Rows from block 5, named by matrix and row number. Rows with one number belong to one channel. Each number is 128 + 32 x the weight over the matrix's rms, rounded and kept within 0 to 255. All counts start at 0.
# convs0: expand pointwise conv (model.blocks.5.convs.0.weight, 432x144x1, standardized in use), inputs 0-143
# convs1: depthwise width-3 conv (model.blocks.5.convs.1.weight, 432x1x3), a 3 kernel
# convs2: project pointwise conv (model.blocks.5.convs.2.weight, 144x432x1, standardized in use, transposed), outputs 0-143
convs0.194 [ 90 145  73 168 147 126 154 110 183  95 116 138 135 152 109 168 113 110 120 136 137 115 118  86 113 142  89 144 153  99 125 104 194 124 115 124 163  96 113 133 120 126 124 129  93 139 143 155 172 106 204 155  98 139 127  83  91 161 165  56 133 118 157 117 167 161 171 173 213 177 109 136  79 174 132 170  94 122  74 124 114 135 156 107 135 156 134  83 111  85 115 112 183 125 178 115  85 169 124 176 132 171 132 167  98 173 152 154 129 152 176 104 126  88 155 108  31  92 140 129  83 124 158 125 156  98 139  63  73 116 172 142 101 137  97  77 106  94 140 154  40 108 108 146]
convs0.195 [ 99 173 172 119 143 104 106 153 112 121 108 108 125  48 138 163 128 137 101 172 136 141 102 124 112  96 205 135 137  62  62 166 203 126 209 135 101 106  91 113 130 183 128 179 131 165 130 119 157 203 142 126 143 143 109 119 158  83 143 103 185 125 138 108 111 102  98 127 112 121 143  96 137  39 159 125 138 110 141 114 148 119 134 100  99 170 177 170 125 113 128 120  51  85 107 113 136 101 105 107 148 161 111  91  99 166  78 109 139 121 122 151 115 150 141 101 165 158 135 124 174 141 172 129 146 135  98 123 190 174  94 119 136 175 163  74 178 145 179 142 104 173  90 186]
convs0.196 [113 101 133 158 122 164 116 113 106  87 119 107 133 165 108 108 145 185 176 105 162 145  93 128 121 127 105 133 115 105  97  71 106 152  90  47 125 179 124 168  92 104 134 110 110 116 206 109  98  93  76 119 254 108  84  98 139 154  27 154 109 161 121 158 125 128 111 122  76 102 176 155 194 137 157 122 114 181 118 153 206 115 206 131 117 116 129  99 137 130  96 165  65 106 133 157  86  92 139  75 128  92 101 107 116 154  86 167 139 158 141 134 112 171 109 115 160 135 150 203 120 136 137 140 148 108 154 183 180 106 119 107 125 104 191 133 104 160 145 143 127 147 106 105]
convs0.197 [144 105 117 108 121 131 132  63 176 131 137 192 131 129 130  98 143 148  70 210  73 142 130 153 104 124 156 178 134 153 160 122  91 188 109 162  82 129 108 108  97 114 133 158 157 145 157 156 157 129 145 168 134  91  99 207 127 156  96 151 104 100 130 180 156 151 110  86 123 146 146 145 166 127 100 122 162 105 107 110 109  88  73 139 163  92 115  87  65 112 130  91 113  62 169 130 112 100 111 120 115 108 127 159 121  40 184 151  85 123  91 103 143 108  74 135 125 155 176 159  75 161  64 132  96 143 127 174 121 108 164 177 160 109 162 156 164 119 163 147 181 123 179 145]
convs0.198 [120  88  85 157 134 177 135 110 196 158 135 149  89  95 138 144 113 145 121 148 155 109 132 118 158 175 106 145 162 109 140 121 116 111 121 105 153 133 194 104 135 141 125 161 144 114 181 131 159 114  76 115 145 104 126 145 142 168 130 135 106 146 125 153 152  87  97 173 139 175 113 139 130  90 110  81  87 143  35 146 106  52  95  58 116  97 128 109 122  64 132 174 121 135 102 144 134 184 155 132 135  93  85 143 145 170 116 194 140 159 114  93 131  99 132 137  67 109  97 171  81 130 105 152  99 131 116 107 147  93 136 136 119  78 129 109  98 140 183 140 151 163 190  99]
convs0.199 [135 105 116 109  91 151 188 125 140 134 118 117  50 150 147 132 194 165 135 129 115 101 184 172 175 157 113 167 142  97 126  75 118 138 102 126 147 176 141 137  97 125 125 133 108 126 144 115 112 110 130 110  98 149 168 179  86 134 117 154 113 162  70 161 132 128 181  71 162 106 140 123 162 114 142 116 154 192 137 135 188  45  94 117 133 123  70 138 109 126 171 121  46 114 135 111 152 179 175 158 110 135 165  70 156  95 172 108 107 110  63  92  79 137 148 133 154 155  84  79 113  93 129 204  84 134 136 132  97  77 142 116 142  53 129 116 109 157 123 113 173 139 152 149]
convs0.200 [120 171 113 110 130 132  85 109  78 132  85 125  89 121 108 182 120 106 153 120 119 132 154 134 114 133 114 114  68  46  80  68 128 176  59 104 133 148 184 172 204 200 130 118 117 112 147 114 120  94 156  96 154 114  45  85  97 104  95  94  45 140 127  67 154 146  97 151 119 146 142 163 192 170 160 143 143 184 105 170 162 156 168 157 142 162 163 124 118  99 115 165 137 101 165 140  99 105 141 108  70 152 144 131 105 140 148 126 122  74 108 139 148 167 151 149  84  95  89 119 134 161 136 161  95 136 144 141 102 128  87 129 177 131 136 124 124 169 145 149 179 108 153 129]
convs0.201 [108 185 125  66 159 149 114 164 120 120 112 104 115 114 142 153  66 120 134 159 150  93 151 133 106  74 108 124 103 113 200 135 220 171 102  85  96 114  96 115 144 165 133 135 119 109 138  93 134 164 152 109 124  92  79 160 179 157 156  32  84 161 137 108 104 108 129 142 132 160 137 146 145 131 122 133 204 169 115 172 115 122  99 173 141  91 170 179 113  87 157 103 101 143 118 137 132 137 112 152 138  75 164 153  66 136 130  79 121 141 139 145  95 139 142  88 119 107  84  88  96 140 135 154 101 159 119 188 119 114 134 102 144 107 182 152 104 129 162 135 175 121 125 130]
convs0.202 [123 103 123 131 181 173 164 114 130 158 116 144 180 101 138  95 148 136 136 130 119 123 143 202 154 121  71 156 120  83 114 151  77 144  89 117 130 100 155 119 134 133 133 164 136 152 143  90 148 172 121  78 174 139  82 153 128 111 117 117 101 149 153 125 121 114  86  98 145 129 107 146 145 114 126  62  95  92  26 124 138  87  92  88 130 114 161 132 102  94  91 165 107 137 138 112 127 138  68 105 117 132  98 198 179 172  73 199 137 168 114 168 176 110 169 130  94 143 127 188 157 154  69 185 113  53 158 113 172 165  97  79 162  98 171 103  89 126 115 144 136 153 145 129]
convs0.203 [ 82 111  88  80 145 177 135 137 131 123 127  71 113 101 138 135 109 152 119 105 136  90 122 145 166  98 139 140  88  96 109 155 155 134  84 117 157 156 135 118 123 133 152 114 151 142 143  86 141 155 128 104 156 115  97 154 195 110 101 131 139 141 135 118 115  74  77 131 111 164 105 164 155 103 146 103 156 123  67 137 141 115 104 128 116 128 188 160 128 131 117 141  96 135  86 127 132 123 116 125 115  88 127 148 137 206 137 187 136 162 122 130 160 111 141 110  90 148 125 155 146 124  88 156 120 109 153 154 108 125 117  90 138  81 147 119 122 122  95 148 135 158 154 116]
convs0.204 [ 36  96 103  68 131 166 120 151 161 131 117 128 162 109 149 142 176 113 137 227 149  82 123 123 139  75 176 116  84 116  77 112 153 152  85 136 128 101 154 120 150 158 134 145 140 118 136  80 185 132 122 127 164 113 120 109 149 113 128 133 120 119 136 108  85 108  89 127 228 152 122 123 112 146  39 100 138 110  92 130  92 125  99 148 157 136 156 162 164  92  87 107 127 140 118  92 108 148 101 154  77 118 142 146 145 171 158  71 169 129 142 157 131 100 155 147 119 177 146 162 160  93 132 124 105  77 104 160  83  95 126 153 235 144 192 135 102 136 134 145 158 172 221 124]
convs0.205 [144 134 124 103 131 139 134  92 124 131  93 151 124 152  94 145 100 111 116 149 122 123 102 180  99  95 141 210 105 121  70 165 187 130  76 102  91 125 153 159 132 122 152 123 138 131  82 115 125 168  87 139 136 112  87 163 158 122  98 135 125 137 119 108 108 139 111 164 117 129  77 153 143 131 125 108 197 160  81 162   5 135 150 146 220 116 184  91 147 142 126 105 140  99 169 135  58 122 129 100  84 113 131  91 126 110 109 130  93 118  72 136 114 148 114 128 134 188 131 153 184  88  54 139 118 150 143 151 132 102 151 115 128 163 168 140 153 164 107 161 160 170 152  95]
convs0.206 [109 112 171 111 128 107 100 156  76  89 105 120  98 119  75  75  92 126 116 135 107 112 109 167  73 120  80 128 186 129  96 162 102 123 107 108 142  70 161 160 177 102  60 186  49  74 109 102 172  95 142 140 102 119  84 169 125 105 175 155  76 123 100 122  82 117 180 146 152 101 172 171 114 104 156  93 153 102 119 127  79 140 108 131 155 117 190 110  66 103 153 145 151 132 177 109 126 111 132 129 102 139 172 159 158  92 115 125  73 180 129 159 135 115 138 140 136 147 127 129 165 120 159 107 159 239 148 132 175 187 172  60 132 160 134 161 180 149  83 152 159 128 139 162]
convs0.207 [121  90  96 138 141 134 144 154 130  80 120 112  90  72 120  93 104 113  75 151 174 126 169 131 135  43 148 131 102 135  95 134 111 110 164  69 151 134  83  95 118 116 121 162  99 104 136 121  79  84 145 170 112 148 136 149 105  47 104 180 142 117 161 102 107 127 122 139 167  55 143 116 179  83 119 133  81 114 164 105 139 132 119 130 111 184 134 180 151 145 154 148 151 175 109 115  88 114  94 115 176 171 136 107 124 132 165  72 166 163 120 166 143  97 208 139 163 148 139  91 124 203  70 148 132 118 152 189 142 155 150 128 194 128  51 170  64 119 100 116 171 115 131 139]
convs0.208 [ 74  89  76 130 134 137 136 105  87 124 114  74 106  67 115 115 136  85  44 109 154 129  94 100 144  68 158  85  89 152 161 121 139 106 106 115 101 164 164 134 173 133 172 119 112 170 152  91 146 121 118 127  89 161 159 105 110 107 201  71 135  76 184  85 112 136 140  88 164  95 104 145 120 136  91  68 140 132 169 172 141 133 154 137 141 139 101 163 213 125 122 127 102 168 107 113 139 131 151 172 130 126 112 133 103 146 165  88 159 113 158 118 151 128 128 156  71 164 134 123 110 109 118 176  77 130 143 124  87 143 169 116 165 155  85 116 129 120 133 219 172 152 140 191]
convs0.209 [ 74 124 132 112 137 198 144 120 134 159 128 101 147  87 132 143 126 159 110 119 131  80 159 152 194 118 108 120  87 118 130 147 142 116 108 125 149 172 154 124 109 132 137 106 148 134 136  80 121 136 100  71 156 142 118 131 146 134 113 127 148 175 124 121  87  82  83 105 144 173  67 160 130 115 168 135 149 113  82 146 147 107  98 106 124 119 157 184 139 120 144 148 124 162  97 119 128 142  96 132 174 118 136 164 142 163 106 146 154 143 108 121 130 110 130  58 101 122 104 134 127 144  88 181 117 110 111 129 136 125 111 129 105  88 124 132 123 120 110 120 149 105 169 128]
convs0.210 [122 186 151 120 111 102  99 156 142 185 223 140 135 156 155 175 144  63 136 181 139 118  36 122  95  90 180 182 136 147  91 127 174 134 163 102 143  73  92 137 121 179 144 165 137 130 157 130 143 156 178 117 117 108 133 138 123  74 163 109 149 104 148 152 139 109 149 110  94 161 145 136 112 131 105 125 152 123 139 126 105 129 172 152 126 122 114 125 168 125 113  76 127  79 155 122 120 112 125 169 153 101  65 151 107 113  65  84 109  52 175 129 140 106 126 150 118 104 136 139 195 156 112  31 105 110 191 128 103 107 139 111 114 138 118 141 125  82 141 177  86 169 116 132]
convs0.211 [ 70 122  65  98 133 162 124 141 119 123 115  84  74  92  93 138 100 114 146 131 153 103 174 110 149 122 135 144  49 133 122 147 116 102  85 144 115 146 124 104 134 136 174 116 170 120 161 113 112 140  74  71 169 100 135 121 186 108  92 129 137 149 109 113 113  93  92 129 133 173  95 188 117 139 168 123 153 133  98 172 142 113 105 113 102 109 192 159 155 143 148 152 118 152 109 117 136 110 128 124 142  79 110 149 179 189 119 145 153 148 157 151 162 117 129 117 116 124 103 158 126 149  82 166 128 112 145 129 112 126  93 113 136 120 130 112 143 137 119 131 163 147 160 131]
convs0.212 [119 138 104 108  98 146 129 110 200 140 155  74 120 158 139 165 131 139 106 114 120 103 173 174 140 133 103 132 120 124 163 165 142  83 137 103 112 168 152 132 162 136 126  98 124 114  82  76 110  79  90  86 146 180 153 107  90 127  95  96 107 126  92 101 115 138  76 123  91 180  97 139 171 144 128  94 149 120 116 130 128 146  98 134 151 124 185 151 147 102 169 170 128 129 103 112 118 163 131 136 191  93  89 144 130 144  82 110 150 146 108 153 159 142 156 126  97 104 123 120  97 195  58 157 106 166 119 178 161  98 115 169 104  95 121 127  41  63 150 160 179  85 158 148]
convs0.213 [192  66 123 144 140 109 154 122 155 137  95 155 104  98  91 150 108 146 145 146 138 148 194 167 140 118 121 165 183 115 136 149  87 158 152 139 188  29  96 125 164  91 175 129 157 141  66 169 119 152 164 149  21 127 123  91 129 135 113 143 161 118  76 132  87  68 136 111 165 100  99 127 102 139 142 170 166 147 149 112 118 151 184 125 122 146 178 107 101 166  95  62 120  98 102  37 117 123 115 175  62 135 106 171 176 101 156 143 136 123 130 127  99  93 140 133 118 119 161  75 124 108 150 142 134 165 175  87 121 133  46 107 140 108 128 118 144 133  95  99 114 135 148 127]
convs0.214 [109 130 116  74  98 134 104 114 142 148 146 139 173  97 111 161 119 127 136  93 140 102 131 114 169 129 114  96 104 166 175 142 130 212 166 193 132  86 132  21 204  85 178 139 175  91 152 136  79 208  70 132 128 133  73 100 149 108 139 123 103 125 160 108 101 140 101 127 212 121 112 127 107 108 190 139 129  93 132  94 143 103 135 113 134 141 113 113  75  80 139 198 130 104 107 119 159 172 156 195 105 102 133 159 111  93 109 127 104 114 137 187 115 153 169 116 104  83 168  99  76  83 130 118 136 146 121 126 121 161  33 145 129 171 130 118  92 160 131 148 157 109 170 119]
convs0.215 [132 156 142 151  75 151 135 143 110 126 133 124 114 117  95 128 135 112  88 104 142 107 140 149 118 147 123 181 111  57 122 128 144 127  92  77 126 163  95 166 113 145  92 124 141 108 106 131 149 128 186 114  71 106 146 108 185 153 145 112 193 185 121 163 155 121 138 159 148 146 153 222  92 115 127 118 131 121  69 156 138  96  55 141  68  78 163 155 116 156 101 136 135 141 142 119 144 118 110  67 125 122 123 145 121 159 135 138 157 177 116 109 129 133  74 107  92 163  72  85 126 184 123 130 173  79 202 116 138 108 184  63 133  72 134 188 156 115  99 140  88 117 126 146]
convs0.216 [150 126  76  74 117 130 175 110 130 132 133 178 105 165 135 139 148 107 105 202 120 141 139 119 138  70 128 182 141 108 106  54 161 107 144  98 118 120 112 139 174 110 123 211 115  87 107 200 122 106 183 103 104 104 193 103  91 113 117  90 140 148 127  91 196 119 120 121 151 123 150 126 131 186 157 150  96 176 105 152 179 103 143  96 101 104 193 143 129 110 117 151  89  95 188  85 121 161 170  39 113 152  68 102  95 132 149 105 146 175 133 162 131 112 120 137  96 126 190 153 135 147 146 124 187  99 142 119  77 129 174  50 116 104 115  89 121 193 154 121  67 132 103  72]
convs0.217 [102 132 127 104 146 114 150 174 100 128  79 167 152  82 106 131 171 138 127 105 121  92 134 149 104 127  36 105 144  91 159 155 125  88 105 129 159 129 115 126 104 100 132 123  79 139 135 135 146 201 116 114 124 189  82 134 126 119 112 150  81 119  92 109  85  83 145  68 122 135 178 108 135 138 166 158 119 111 200 145 205 101 174 127 119 183 176 108 122 154 106 192 145  91  72 136  83  41 150 118 157 129 174 130 141 132  80 172 138 158 188 128 116 157 184 122 162 132 218 149 134 158 129 117 132 105 163 120 153 118 131  78 101 120 139 161 136 144  77 102  97 116  22 172]
convs1.194 [ 77  82  79]
convs1.195 [170 159 113]
convs1.196 [ 82 146 145]
convs1.197 [147 157 145]
convs1.198 [151 136  76]
convs1.199 [158 132  92]
convs1.200 [108 111 122]
convs1.201 [143 168  90]
convs1.202 [116 157  98]
convs1.203 [179 145  99]
convs1.204 [150  95 143]
convs1.205 [161 100 150]
convs1.206 [ 84 117 162]
convs1.207 [ 98 121 157]
convs1.208 [ 95 130 176]
convs1.209 [147 126 163]
convs1.210 [168 181 164]
convs1.211 [118  91 113]
convs1.212 [107 131 174]
convs1.213 [159 128  95]
convs1.214 [ 99 160 121]
convs1.215 [ 82 146 145]
convs1.216 [122 147 182]
convs1.217 [161 172 141]
convs2.194 [113 109  87 144 112 125 126 123  84 142 102 126 127 161 142 106 135 175 121 161 154 131 159 112 190 136 142 147 133 138 120 132 126 100 156 151 106 133 108 117 143 132 134 120 135 123 132 179 132 131 108 110 144 120 191 135 117 178 115 120 135 129 157 127 153 173 117  99 114 134 108 144 120 135 155 146  96 154 129 145 167 122 130 124 133 137 160 139 134 146 163 127 133 136 134 127 142 134 147 100 123 126  91 100 144 133 132  95 121  93 107 113 104  93  85 104 172 165 161 106 104 125  81 105 121 100 139 162 124 130 131 150 111 111 135 131 127 120 141 104 113 151 145 101]
convs2.195 [ 89  88 182  60 165 141 142  95  84 115 133 136 183 142 174 122  96 122  99 131 171 186 160 140 135 100  81 108 107 128 126 133  59  78 133 119 127 134 147 193 142 131 126 141 120 120 169 175 121  89 101 145 122 119  13 166  87 136 180 102  82 145 187 152 150 165  84 102  91 101  93 203  99 113 115  96 103 156  78 136  15 158 200 126 137 149  93 141  98  92  82 130 152 130 199 190 127  69 161  87  57 124 115 143 104 151 125 147 106 192 146  94 155 199 112 112 144 111  95 142 125 199 147 171 154 139  72 134 150 127 105  81 137 131  93  95 149 207 116 161 120  87 119 121]
convs2.196 [149 150 148 118 168 131 116 117  75 125 107 116 157 144 147 152 112 127 171 101 140 122 106 144 164 132  84 138 105 139 137 187 136  78 164  95 172 113 151  49 208  82 182 152 121 105  99 120 169 135 129 110 194 176 165  69 112 105 101 144 107 136 125  53 116 143  99 129 141 153 140 127  77 116 149 176 146 120 126 151 106 153 159 160 123 188 189 112 164  66 151 124 149 221 140 118 138 146 139 130 154 103  98 163 123 143 149 142 110 105 122 113 100  67 142  89 146  95 134  63 149 104 139 144 134 124 118 119 151 116  89 170 143 150 163 145 100 100 161 120 111 150 104 104]
convs2.197 [124 170  79  98 144  84  95 108  82 105 135 136  73  79 116 175 103 124 111  56 131 158 146  76 134 143  47 162 116  94 144 136 159  29  86  89 143 186 144 153 171 160 131 130  85 160 137 146 177 165 171 101 165 119 148 168 140 142 120 108  89 136 108 106 165 164 141 143 114 115 144 161 163 126 149 148 146 111 114 171 111 101  84 137 111 109 149 107 148  71 108 149 113 170  94 175 149 177 200  96 120  33 167 120  66 167 202 120 129 101  94  77 144 146  83 127 118 127  86 105 108 126 114 140  59 120 121 166  95 139 145 223 166 120 165 140 143 125 167 155 176  73 153 166]
convs2.198 [168 100 128 111 134 135 142 132  54 119 112 111 158 163 171 127 101 106 146 159  98 172 146 107 141  94 108  79 147 182 208 118 148 150 125 180 134 133 141 100 131 128 112 144  96 131  94  73  87 106 187  99 111 158 144  91 169  90 132 195 117 125  90 115  72 138 114 130 103 114 146 123 102 114 166 133 101  97 147 143  89 144 107 112 125  68  92 168  84 161 153 141 127 176 115 141 123 124 155  62 174 127 128 125 127 130 120  60  91  87 195 190 121 116 108  93 159 139 110  69 203 103 136 133 142  74 149 125  85  97 117 155 182 165 158 187 136  91  93 149 123  94 119 146]
convs2.199 [148 130 132  60 113 119 151 161 105 105 147 148 128 163 122 133 141 117  47  96  97 151 156  87 182 133 137 161 132 171 145  90 132  92 111 168 107 177 130  75  46 135  97 144 106 157  81 127 121 110 157 103 159 170 177 113 160 133 129  84 156  87  96 165 144 121 165 161 101 141 159 141 144 151 143 207 144 176 118 137 114 143  97 187 122 126  93 201  98 140 193 158 127  91 148  84 161 158 116 134  81  79  96 157 116 138  73 126  80  69 129 194 140 117  96 100  98 148 140 121 116 119  70 125 161  84  64 169 176 114 188  97 154 147  94 127 120  90 165 119 144  96 123 106]
convs2.200 [125 102 106 116 102 101  94  59  74  95  80 128 144 127 115  99 136 131 144 150 126 135 141 140 144 134 132 129 161 176 161 109 125 114 142 153 102 121 107 103 125 105 134 149 113 151 123 168 107 160 116  96 169 122 113 131 123 138 145 125 115 118 163  83 129 185 119  86 131  85  89 116 136 151 164 152 141 189 139 130 131 132 184 138 143 190 140 118 125 143 152 100 164 123 113 126 102  98 156 154  85 101 115 100 121 101 111 100 148  79 145 109  86 107 122 145 157 144 127 139 138 111 104 130 119 141 123 147 165 145 121 183 154 137 131 124 154 136 130 116 126 128 126 115]
convs2.201 [112  82  61 125 152 139 135 155 106  72  99  97 135 131 126 165 123  93 169 166 114 162 136 128 181  76 159 107 122 134 152 146 106 121 117 186  72 148 121 113 180 186 159 129 128 144 125 205 146 127 102 136 107 112 123 171 139 118  75 138  53 112 119 107 149  93 104 181 110 164 172 108 160 106 131 180  94 162 159 116 101 126 101 100 146 131 103 120  93 101 141 122 116 153 126 145 149 171 165 141 136 112  91 108 128 116 113  98  99 118 114 119 122 119 106 126 113 137 228 149 155 110 105 134  90 194  94 142 138 162 181 188 151 165  54  78  98  74 154 119 166 126 106 106]
convs2.202 [ 83 121  98  94 120  98  75 114  84  75  78 146 146 122 143 121 123 135  84 114 125 134 142  99 153 130 176  70 161 187 130 149 104 103 109 172 115  55 118 151 140 122 189 111 107 132 127 121 132 104 169 145 126 107 204  62 149  97 135 181 147 110 119 130 120 113 118  99 114 150 138  97 142 168 136 150 156 149 179 149 124 187 181 150 154 125 120  96 158 181 159  75 119 133 138  79 163  95 143  90  89 118 138  70 133  80 195  48 154 106 186 148 153  85 113 152 122 137 128 116 159 156 127 132 166 116 127 102  76 161  78 135 104 153 109 141 168 143 159  98 127 128 155 130]
convs2.203 [ 81 109  63 141 118 108 108 106  88 104 101 129  96  95  96 132 113 148 136 134 154 143 141 119 135 125 132 126 115 112 132 144 116 134 119 164 107 148 106 135 173 115 137 125 117 134 169 142 112 157 133  91 142 123 125 119 150 149 105 106  95 135 130 112 136 169  96 124 103 117 147 158 126 164 148 163  80 156 111 148 146 136 146 111 172 161 155 108 121 134 166 112 124 168 121 119 119  98 133 106 101  71 107 124 121 135 111  82 157 114 130 124 116 122 142 148 141 114 131 132 118 138 112 137 117 122 146 161 137 157 126 158 179 151 144 134 132 123 174 169 123 106 130 124]
convs2.204 [119 130  57  87 132 178 128 128  78 128 121 146  78 140 122 119 184 146 127 136 134  95 123 116 201  55 161 167  84  44  78  88 154  84 143 107 141 186  60 111 126  95 162 140 189 160 152 155 175 151  92 135 155 143 105 124 152 136 122 131 109 129 152  62  95 130 136  63 117 165  74 125  92 138 101 157  84 130 101 152 119 101 130 123 125 144 177 139 133 122 163 166 154 129  90 126  65 144 130  95  94  73 131  98 163 171 163 172 131 115 101 112 102 111 110 138 106 158 125 161 113 103 125  88 149  58 152 184 125 124 181 126 220 118 169 138 120 118 160 161 124 150 110 107]
convs2.205 [130  68 110 120 120 120 120  87 100 106  81 147  86 151 105 154 134 136 142 127 142 152 144 122 158  67  85 140 111  84  83 126 132 110 113 114 137  93 112  85 198 138 147 128 108 147 124 159 169 136 162 141 132 149 160 134 143 128 120 108 111  99 163  84 144 184  41 108  91  99 147 134 115 190 111 131 118 105  97 164  86 146 161 167 131 182 204 118 150 136  88 145 151 119 123 116  83  97 114 114  95  44 105 102 122 131 121  69 117 124 104 151 128 127 131 129 128 119 132 124 162  97 106 114 110 159 140 171 109 124 127 205 180 151 156 180 129 100 158 184 108 101 153 198]
convs2.206 [ 80 147 131  94  74 126  91 143 159 125 170 164 121 202 140 186 115 151 110 138  88 102 125  84 163  89 148 110  98 160 143 114 172 123 107 171  96 119 101  97 161  76 164 118 172 138  93  83 154  89  94  98 162 109 112  67 119 157  77 113 140 125 129 135 161 114 100 115  91 108 166 137 120 183 136 111 180 142 116 180 156 117 147 155 111 171 148 173 129  97 208 159  83 129  78 107 119 109  88 159   0  66  97  84 119 113 105  73 124 106 161 208 147 155 150 176 160  97  99 194  53  98 154 122 135 133  95 205 133 112  73 160 184 118  87 121  93 126 103 153 143 150 172 175]
convs2.207 [172  60 142 103 126  87 166 136 141 141 198  72  96  80 142 151 122 205 104 122 134 189 164 135 143  75 137 142 154 132 235 115 155 177 194 146 126 153 101 119  69 136 144 139  75 111 172  69  75 108 168 136  81 146 156  75 135 106 103  67 139 112 118 150  93 144 101 159  60  87 178 103 143  90 115 149  40 115 116 112 153 155 109 128 103 138  94 123 114 120 147 196 124 158 130 163 133 140 135 117 129 100 189  71 126 120 144 112 162 119 138 108 180 163 159  94 109 121 140 123 148 155 111 182 127 184 165  97 108 113 128  90 173  91  40 143 146 169 113 135  87  90 117 123]
convs2.208 [129 101 145 152 146 107 142 121 134 177  55 150  66  57 103 119 107 159 157  24  90 131 122 148 123 143  85 136 102 105 187 152  89 156 173 118  76 152 151 180 128 152 173 175 122 110 135 138 147 159  93 107 117 130 157 180 173 143  84 115 102 119 110  93  62 110 125  86 137 155 140 145  79  95 209  90 142 101 143 136 134 112 134  95 108  82 157 124  99 123 115 170 125 137 136  72 138 128  98 176 132 109 149 161 160 161 147 162 111 148 134 136 138 170 219  96 108 104 155 145 136 142  71 172 121 162  76 120 124 151  11 102 191 120 131 128 144 148 102 137 132 110 140 182]
convs2.209 [149 102 105 152 121  99 130  97 130 104 118 122 122 130 130 135 135 136 132 119 138 131 119 148 161 137 141 148 148 119 151 164 136 124 139 134 115 142 116 106 148  95 122 158 126 156 151 145 127 151 143 132 133 119 142 152 146 145 149 104 116 121 148 108 119 171 125 141 117 129 145 157 112 153 145 158  85 156 105 106 131 137  95 136 129 120 131 103 116 128 148 123 124 146 123 117 124 121 148 139 128 106 130 105 150 135 100 117 119 104 105 115  95 117 105 170 138 146 106  77 120 110 115 122 112 114 136 141 139 143 140 178 153 124 155 151 126  89 141 132  86 123 119  84]
convs2.210 [127 123 104  98 154 126  89 197 165  90 118 154 142 147 118 149  88 112 171  42 145  96 101  90 122 100 147 138  53 200  96 116 116  59 104 152 103 167 109 124 104 108 184 149 204 187 121 155 125 156 133 181 167 133 137 121 124 124 114 128  67 103 126  64 136 151 176 103 117 134 112 208 106  53 145 100 111  93 112 126  64 201  46 105 118 162  94  91 133 108  97 188 134 183 109 147 120  66 213 137 157  67 183 143 127 182 116 146 185 141  97 159 133 116 145 191 170 151 109 133 145 102 110  74 164 120 116 137  89 111  71 112 158 203 133 113 143 101  98 153 142  79 102 102]
convs2.211 [ 99 132  94 129 126 138 117  97  95 104 103 121 112 104 108 140 108 156 133 133 163 127 136 120 158 120 154 145 112 136 120 166 128 127 131 135 138 119  93 116 173 132 147 128 118 137 140 160 112 137 110 115 144 137 136 132 134 148 114 129 113 142 143  86 142 146  93 131 114 108 134 135 120 127 136 161 103 158 100 125 136 136 144 120 136 179 144 108 135 137 141 114 134 148 135 126 105  91 144 117 109  77 103 130 116 137 121  94 143 124 113 130 118 111 153 141 172 109 114 140 123 142  98 142  98 110 127 181 112 144 120 168 160 140 126 132 146 122 151 150 116 134 150 135]
convs2.212 [165  59 125 142 113  71 150 129 114  70  91 159 120 146 181 121 149 144  99 153 138 161 157 128 112  88  99 150 166 101 162 132 142 136 132 120 121 145 119  67 145 113 137 135 108 172 134 198  97 159 120  98 155 116 153 156 125  99 119  93 107 113 138  90 107 159 125 129  73 112 115 148  87 146 136 164  97 143 119 112 126 120 161 166 134 160 118 109  86 152 178 146 167 150 168 173 105 137 144 100 114  96 157  90 136 118 162 111 130  91 162 146 107 130  77 140 160 149 171 123 115 101 103 114 131 172 138 153 121 148 155 147 151 152 162 198 121  95 141 101  97 121  75 110]
convs2.213 [161 137 134  98 181 172 117  91  66 128 127 121 118 100  94 157 121 111  94 112  79 139 116 196 130 173  40 162 145  98 164 116  93 128 149 134 208 108 102 132 111 101  62 154 109 176 103 123 160 114 101  88 196  80 108 132  58 101  99 118 144 108 134 141  55 129  76  97 106 171 137 180 127 146 185 145 173 104  83 155  83 165  94 137 106 131 174 221 117 122 168  68 144 165 165 163  92 163 126 123  91  69 129 156  74 102 100 175  76 109  93 147 144 135 207  95 173 124 142 168 174 138  95 155 106  85  73 190 177 150 117 179 152 106 144 151 137 124 143  93 151  90 106 116]
convs2.214 [109 131 120 106 106 154 148  81  65  81 109 125  92 155  91 108 150 147  37  83 207 100 119 148 111 131  99 103  85  34 122 188 105  50  88  54  98 125 100 163  92 144 127 101  87 152 184 156 193 125 142 124  97 183 179 106 182 140 152 112 131 148 123 149  87  95 177 111 104 227 141 125 122 139  51 146 153 170 132 177 106 105 142 169 185 118 141 159 177 172 131 106 132 127 109 176 106 103  95  99 152  93 114 148  75 114 127 135 106 147  90  58 106 139 138  81 140 160  98 119 204 165  97  95 167  91 148  81 169 140 194 110 144 155 191 141 182 131 155 148 155 108  76 210]
convs2.215 [117 114 143 132  93 107  88 138 143 196  99 141 122 129 185 168  89 158 160 159  98 177 144 133 155 133 115 141 170 136 136 194 149 162 139 198 122 133  95  78 124 123 119 174 121 165 143 148 129 136 133  80 152 128 129 138 167 112 128  59  80 121 141  90 107 148 114 122 164 125 129 140  84  58 107 101 122  75  64  90 119 113  95  90 134 128 141  93  61  81 161 171 111 132 142 131 101 171 154 143 152 128 130 151 146 155  95 115 106 149 135  92  71 167 127 177 129 131 118 118 106 145 101 149 115 150  97 170 120 128 102 168 161 185 131 150 161 121 199 155 116 123 104  68]
convs2.216 [141 148 144 173 102 218 102 135  78 125 109 144 145  63 104 121  82 147 185 155  79 139 169 139 122 111 185 135  80 109 109 153  61 161 115 145 108  81 217 137 148 118 108 120  98 114 150 152 179  97 134 111 214 104  69 115  97 140 127  90 137  89 178 103 148 112 117 177 211 156  68  92 147 124 144 152 169 172  92 115 130 102 154 141 173 103  98  98  97  54 141 104 195 113 179 102 120 184 138 154 158 138 136 150  44 170 114 100 135 132 129  99 161 148 147 129  82 149 145 147 124  79  86 113 128 198 181 153  89 123  89 154  69 104  68 127  77 163  97 144 148 116 129 136]
convs2.217 [104 132 140 124 102 168 105  87 142 148 128 129 114 138 150 165 155 129 140 172 101 183  88 149 237 142 121 105 108 122  80 110  98 118 165  84  81 140 130 143 115 133 108 127 170 153 169  86 145 116  83 100 145 107 152 148 136 148 140 111  94 121 144 193 109 159  60 115 103 131 175 124 115 122 120 146 118 108 115 136 147 152 102 153 127 175 124 106 180 146 139  78 152 107 103  79 138 128 101 137  76 101  77 182 124  44  42 118  52 165  95 163 121 169 138 113 121 114  94 152 136 181 106 171 135 134 131 148 134  76 117 219 140  92 114 130 136 177 194 142  96 133 190 133]